From a checkpoint of a small spectrogram enhancement model: normuon at rate 0.0065.
Rows from block 7 of a small spectrogram enhancement model, named by matrix and row number. Rows with one number belong to one channel. Each number is 128 + 32 x the weight over its row's rms, rounded and kept within 0 to 255. All counts start at 0.
After each channel's rows are labels from the 100 clips, of 14976, where the channel reaches its highest value: "responds to" is what is common among them. Only what is clearly more common there than usual is listed. The data: drum patterns on synthesised drum kits.
# convs0: first 3x3 conv (model.decb.0.1.convs.0.weight, 192x192x3x3, each kernel summed), inputs 96-191
# convs1: second 3x3 conv (model.decb.0.1.convs.1.weight, 192x192x3x3, transposed, each kernel summed), outputs 96-191

convs0.150 [103 141 134 115 116 122  75 161  93 163 128 141 125 136 104 163  75  66 156 115  75 122 124 117 122  76  79 183 111  94  88 124  91 117 118  99 182  82  91 108 141 111 111 109 130  78 140 149 161 136 159 134 165 111 121 130 119 165 175 123  94 117 227 180 157 145 182 109 169 169  98 142 170  75 184 138 125 109 104 173 128 102 168 112 163  65 119 129 175  95 120 165 153  68 154 186]
convs1.150 [120 168 120 155 120 131 125 177 113 144 108 122 139  92 157  89 129 143 128 124 124 100 132 160 150 191 159 156 200 116 162 117 173 166 101 138 120 167 178 141 120 127  93 137 141 188  34 162 121 165  89 163 114 130  98 112 160 124 163 191 114 113 159  81  98 148  69 164 121 103 141 104  88 185 113 139 158 209 172 141 200 123  71 203  72 176 132 169 118 197 115 128 166 178 114 143]
responds to: pink noise

convs0.22 [ 68 127 100 232 126 124 155 145 135 112 128 110 175 145 138 129  93 140 120 132 115  85 109 167 122 109 115 153 120 163 171 104 157  98 136 175 103 142 100 112 144 151 118 121 139 185 116 110 101 178 141 120 130 136 143  85  80 113 119 137 163 123 224 225 100 151 122 149 129 168 134 197 108 111 135 176 143 112 148 175 179 121 139 132 148 119 153 153 132  88  73 125 158 140 112  94]
convs1.22 [176  74 137  61 128 141 104  92 136 107 155 132  89  63 129 127 158 135 133  87 155 114 156 149 152 136 152  73 158  81 169 121 115 148  88  85 129 179 112 113 104 143 116 195 111  66 101 156 102 137 113 141 157  80  80 144 227 156 129  94 103 148  87  89 123 163 173  88 107 142 144  73 139 144  86 139 137  81 161  71 101  86  88  83 114 131 129 124 135 121 121 120 106 124 151 126]
responds to: pink noise

convs0.94 [116 142 110 156 121 102 166 107 131 124 143  86 132 154 169 119  60 128  99 172 167 150 108 110 128 104 111 142 141 126 139 207 178 131 136 118 113 115  77 111 126 115 119 124 161 124 115 102 164 105 130 102 177 140 228 140 122 138 133 120  70 165 196 122 168  61 197 157 157 114 141 100  86 111 172 186 164 101 120 148 197 163 143 134 123 124 188 152 172 117 162 182 179  75 118 161]
convs1.94 [140  49  77 180 143 134  96 141 141 146 137 167 133 102 135 103 183 158 117 106 136  75 118 146 142 121 144  58 114  93 157  71 113 166  64 140 104 121 167 123 164 126 112 133  92 116 111 139 113 160 145 147 127 114  88 120 144 139  78  84 169 101 102 138 173 107  56 155 136 114 143 127 171 152  41 110  80 144 107 107 141 113 122 156 119 150 124 166 124  90 115 133  82 155  74 135]
responds to: pink noise

convs0.49 [ 94 113 126  64 135 106 108 114 142 148  64 102 167 153 145  54 148 154 118 101 148 143 143  93 117 136  92 130 155 146 128 152 118 153  83 100 143 140 140 174 174 144 130 145 159 169 155 128 130  77 128 205 172 200 149 119 133 117 101 117 121  73 146  48 113  99 107  79 158 107  55 174 165 150 152  62 128 154 170  96  89 117 181 124 161 162  44 148 148 148 142 126 141 113 132 108]
convs1.49 [160 149 106 183 113  95 131 157 155 136 106 166 126  74 132 103  81 112  97 115  68  99  91 160 119  87 136 166 138 150 116 154 124 122 123 119 137 136 124 135 122 183  77 107 138 145 129 128 134 158 125  94  98 133  95 128  87  76 138 142 127 161 101 195 126 148 115 171  85 137 165  70 136  62 112 173 131  89 168 216 153 145  67 138 113  84 165 127 175  63 118 122  97 115 130 124]
responds to: reverberation; text has "room"; text has "reverberant"; thin (high-pass)

convs0.128 [140 216 154 118 146 167 107  98 108 136  89 103  65 129 110  99 139 152 165 127  94 130 155  99  99 158 166 132 145  62 120 114  97 112 161 117 142  84  43 179 183 117 149 132 135 127 174  98  99  88  55 112 128  71 122 129 145 103 116 137 202 127 165 142 122  98  95 115 161 102 100  89 123 140  90 148 119 118  67  70 173 143 138 124 171 133  48 130 152 116 123  63 142 106  95  98]
convs1.128 [169  67 114 170  99 124  98 179 120 109 167 171 130  89 145 124 152 117 103  87 116 109 148 139 136  77 106 136  96 129 134 127  85 138 112 154 100 121 158  46 152 153 148 150 163 144 130 140 146 194 148 202 159 180 173 118 126 110 102 112  55  96  70 145 107 184 143 159  83 126 117 201 120  76  85  41 115 163 119 151  78 142 140 149 126 137 136 201  64  60 158 184 123 142 131 133]
responds to: snare; reverberation; text has "room"; text has "reverberant"

convs0.173 [114 119 105 101  58 132 113 159 133  90 125 158 150  93 140 179 121 173 131 102  68 131 115 169 125 116 118 139 121 114 130  67 172 126  77 157  82 168 112  93 160  81 137  98 106 177  91 117 100 195 178  68 170  99 187 131 144 161 119 140 167 122 161  99 140 141 106 139 122 119 102 127  52 121  82 116 180  86 100 144 143 126 136 114 169 112 114 111 148  86 121  52 162 151  93 116]
convs1.173 [126 117 214  96 121 143 126 104 115 131  82 133 137 141 104  91 150  91 129 159 166  71 172 140 129 113 150 143 175 132  77 105 152 114 116 103 156 116 131 138 168 132 138 133  96  99 123 153  98 137 119 176  61 169 110 197 120 132  95 132 111 116  93 140  65 132 144  91 135 140 179 128 121 167 168 144  90 148 139  98 158 102 148 151 118 201 146 140 171 153 125 101 122 177 202 166]
responds to: reverberation; text has "room"; text has "reverberant"

convs0.10 [ 77 196 122 114  66 102 156  81 126  98 108  66 147  98  83 142 107 111  78 133  69 138 110 104  50 100 140 147 199 108 189  96 131  97  77  87 144 100 168  91 108 118  92 120 159 128 110 192 164 154 190 109  92 126 139  88  86  86 158  88 117 164 111 121  99  99 152 140 122  93 165 126 193 142 127 141 107 174 180 139 111 106 135 181  77 104 117 138 116  85 106 103  98 141 121 111]
convs1.10 [145 141 169  87 161  96 115 136  96 148 173 126  96 140  95  80 113 114 128 114 175 132 163 146 140 121 143 173 138 141 139 130 103 130 173 142 107 144  73 153 112 124 109 150 109 136  56 118 106  90 123 103 135 137 120 155 171 160  99 122  82  41 108 134  98 177 115 162 153 163  79  67  64 113 119 166 133 100  96  69 131  96 152 121 110  90  80 123 125 197 150 103 164  56 143 110]
responds to: reverberation; text has "reverberant"; text has "room"; ride cymbal

convs0.4 [126 131 125 125 122 102 111 148 162  77 131 108 106  82 108  87 101 136 101 116  59 121 181 122  90 150 138 164 110 153 111 110 118 133 146 121 130 122 141 140 108  42 152  96 100 106  82 122 157 132  90 121  88  89  84 137 175 114 111 161 141 139  93  75  59 128 109 125  82 110 112  97 164 120 108 129  69 119 142 117 143 128 105  86 123 137 170 183 147 112 114 137 125 129 172  93]
convs1.4 [163 122 128 114 156 142 122  90 130 148 185 176 123 110  92 178 163  91 160 143 154 152 136 142 174  89 128 146 145  86 120  98 142 138 165 161  77 139 161 109 173 151 132 150 129 114 160 125 104 147 149 142 132 139 140 126 113 159 155 134 110 140 167 173 139 162 164 172 181 154  94  18 125 164 133 106 180 156  93 139 160 137 117 113 132 198 106  93 142 144 185 160 142 162 108 169]
responds to: pink noise

convs0.24 [ 67 114 134 123 164 110 163 147 116 187 108 193 132  49 183  92 125 156 127  94 100 132 170 122 161 156 120  52 130 163  90 110 163  74  73  88 135  77 152  69 179 128  92 165 115 128  87 124 121  83 116 150 109 124 118 116 104 128 139  78 130 167  64 189 115 132 161  82 157 131 133 186 128 129 100 121 125 147 123 135 129 109 146 117  98 111 150 177 141  96 108 152 166 152 158 130]
convs1.24 [180 138 115 121 113  97  83  94 113  76 129 129 108 145  85 148  91 167 158 113 153 123  87 146 117 106 147 151 152  69 132 119 164 140 120 110 113  87 127 122  65 132 125 124 176 132 150 119 168 131 155 117 129 102 110 157 156 131 146 165  87 120 109 148 164 118 137 168 123  99 133  94 184 130 109 165 124 144 138 151 136 139 134 132 104 119 155 126 166 183 160  61 142 127 137 158]
responds to: pink noise

convs0.129 [125 146  59  86 101 143 115 152  69  76 122  98 131 163 116 100 104 181  97 100 158 146 130  54 135 132 138 160 147 104 120 112  86 164 172 110 118 126  72 144  77 134 150 163  56 117 157 113  89  85 153 170 121 126 124 127 138  87  60 109 110  95 129 116 116 111  94  90 141  71 121  90 108 104 141 144  84 140  73 115 158 115 149 160 143 151  97 129 134 135 166 147 115  87 116 154]
convs1.129 [144 103 150  89 138 113 150 165 162 113  76  89 124 107 137 119 140 129 163 174 149 143 114 146 172  66 111  89  65 139 101  86 168  65  96 170 130 113 176 146 209  87 131 120  90 108 137 136 145 154 131 138  62  83 149 130 107 171 135 134  97 140 143 124 159  79 144 187 103 164 169 160 131  70 123 163 146 117  98 124 119 115 103  87 128 147 158 126  74  61 101 159 144 125 115 136]
responds to: reverberation; text has "room"; text has "reverberant"; closed hi-hat

convs0.134 [118 108 177 108 133 100 111  96 103 104 146  96 173 132 154 125  99 154 124 172 161 111 147 130  84 144 101 111  96  84  98 135 176 139 208 108 107 136 139 161 113 121 144 119 125 124 194 114 127 109  87 206 126 124  86 114 156 115 124 168 101 107 117  97 129  82  67 138 100  97  66 111  33 143 150  98 111 140 138  34 148 144 126  68  61 164 120 141 135 172  67 126 131  74 141 116]
convs1.134 [160 126 141 102 176 127 104 108 103 116 137 138 111  82 123 111 169 149 126 110  79 139 131  72 151 144 116 145 154 178  97 126 156 124  93 141 121 146 126 101  89 150 113 150 115 141  47 117 108  99 196 128 128 145 153  87 113 146 108 141 133 166 108 123  78 196 168 136 146 102 138 117 185  86 208 137 136 110  79 178  62  87 106 154 135 119 137 142 129  84 198 206 112 170 153 146]
responds to: snare; march

convs0.177 [ 83 117 131 151 137 189 123 192 154  87 115 154 139 109  36 162 144 145 136 157 181  88 116 104 109 165 146 104 160 121 145 130 130  87  78 106 160 144 126  97 136 194  97 132 128 157  81 115 160  97 122 126 166 158 100 166 114 153 130 153 163 178 175  84  89  91 129 168 135 112 143 124  63 146  98 125 158 118  46 125  72 120  90 131 151 108 140 132 188  89 141  82 112 136 139 109]
convs1.177 [142  71 139 117 109 131  93 106 114 100 148 173 114 115 128 121  75  33 162  67 102 180 128 173 121  73 110 189  86 166 118  96 154 164 158 170  70 130 107 133  86  62 193 107  87 131 117 123 106 115 120 123 130  86 148 103 145 116  76 107 113 149 179 131 136 172 112 119  74 151  92 133 106 150  98 101 120 138 131 139 162 137 132 165 111 155  78 157 106 153 130 155 144  88 114 114]
responds to: pink noise; rumble

convs0.179 [168 117  93 190 106 141 115  99 117 156  89 135  96 125 184  90  77 174 136 129 132 139 101 124 130 118 133 133 146 155 114 172  82 115 141 144 139 146 123 103 133 217 112 127 108 173 126 107 122  89  95 184 108  78 115 196 138  85 131 132 102 132  78  57 133 203 165 120  92 125 101 112  85 128 118  95 145 119 146 161 160 121 130 189 143 153 140 228 144 132 118 132 113 156 140  80]
convs1.179 [126 161 157 140 184 113 174 178 162  90 147 135 142 169 116 147 128 141 155 106 142 127 132 144  79 143 172 140 165 113 108 125 192 125 136 159 121 124  99 101 132  67 134 170 151 130 158 139 174 177 126  94 202 176 126 102 128 148 155 136 159  76 152 167 164 132 147 169 142 138  50  91  62 148 124 133 127 156 154 105 136 139 197 124  98 119 108 129 108 157 117 131 162 132 164 136]
responds to: random hits; pattern: four on the floor

convs0.103 [178 116 121 133 176 103 123 197 149 155 106 149 162  77 113  93 188 151 168  56 147 110 148 147 107 136 172  71  81 104 128 114 156 124  84 161 113 121 101  95 145 116 151 126 145 130  88 166  91  76 124 147 163 152 138 138 113 134 120  69 169 126 179 137  96 113 139  96 127 138  93 163 152  90 114 135 164 141 114 120 133 163  62  86 147 133 122 124 161 125 112   8 140  95 142 178]
convs1.103 [ 99 105 126 132 115 116 140 135 113  70 146 139 135  98  96 157  79  91   5 107 181 154 134 137 134 101  40 160 136 132 175 112 115  88 124 166 148 117 117  90 117  82 140 158 139 134 168 115 133 101 118 114  83 158  96 120 163 103 147 172 112 108  99  64 131 200  79 137 144 101 141 125 128 195 127 119 123 161 138 156 134 124 169 134  59 138 114  73  97 170 151 168 162 132 135  76]
responds to: pink noise; rumble

convs0.37 [188 110 174 145 163 132 127 134 190 140 209 137  95  85 169 175 123 153  96  92 116 113 153 195  74  77 137  96 131 120 140 174 147 108 178 163  56  78 116 147  95 135 167 155 125 105  83  84 173 124 143  75 130 119 108 145  89  79  99 116 165 152 120 131 122 100 103 134 131 113 132 100 112 104  81 163 121 167 145 154 165 160 132  94 123 162 192 104 144  65  68 114 131 128 155 139]
convs1.37 [ 73  79 123 134 103 113  96 117 105 106 124 117 156 163 159 107 138 143 126 103 149 156 143 150 134 200  77 155 177 170  33 135 106 147 150 118 137 129 162 138 157 125  72 160 185 161 115 104  61 171 151 129 130 127 119  97 128 130  99 136  79  75 130 107  86 117 185 163  84 101 113 108 155 140 162 115 132 155 162  93 118 133 136 189  70 127  64 176  99 166 100 162 111 124  93 172]
responds to: snare; thin (high-pass)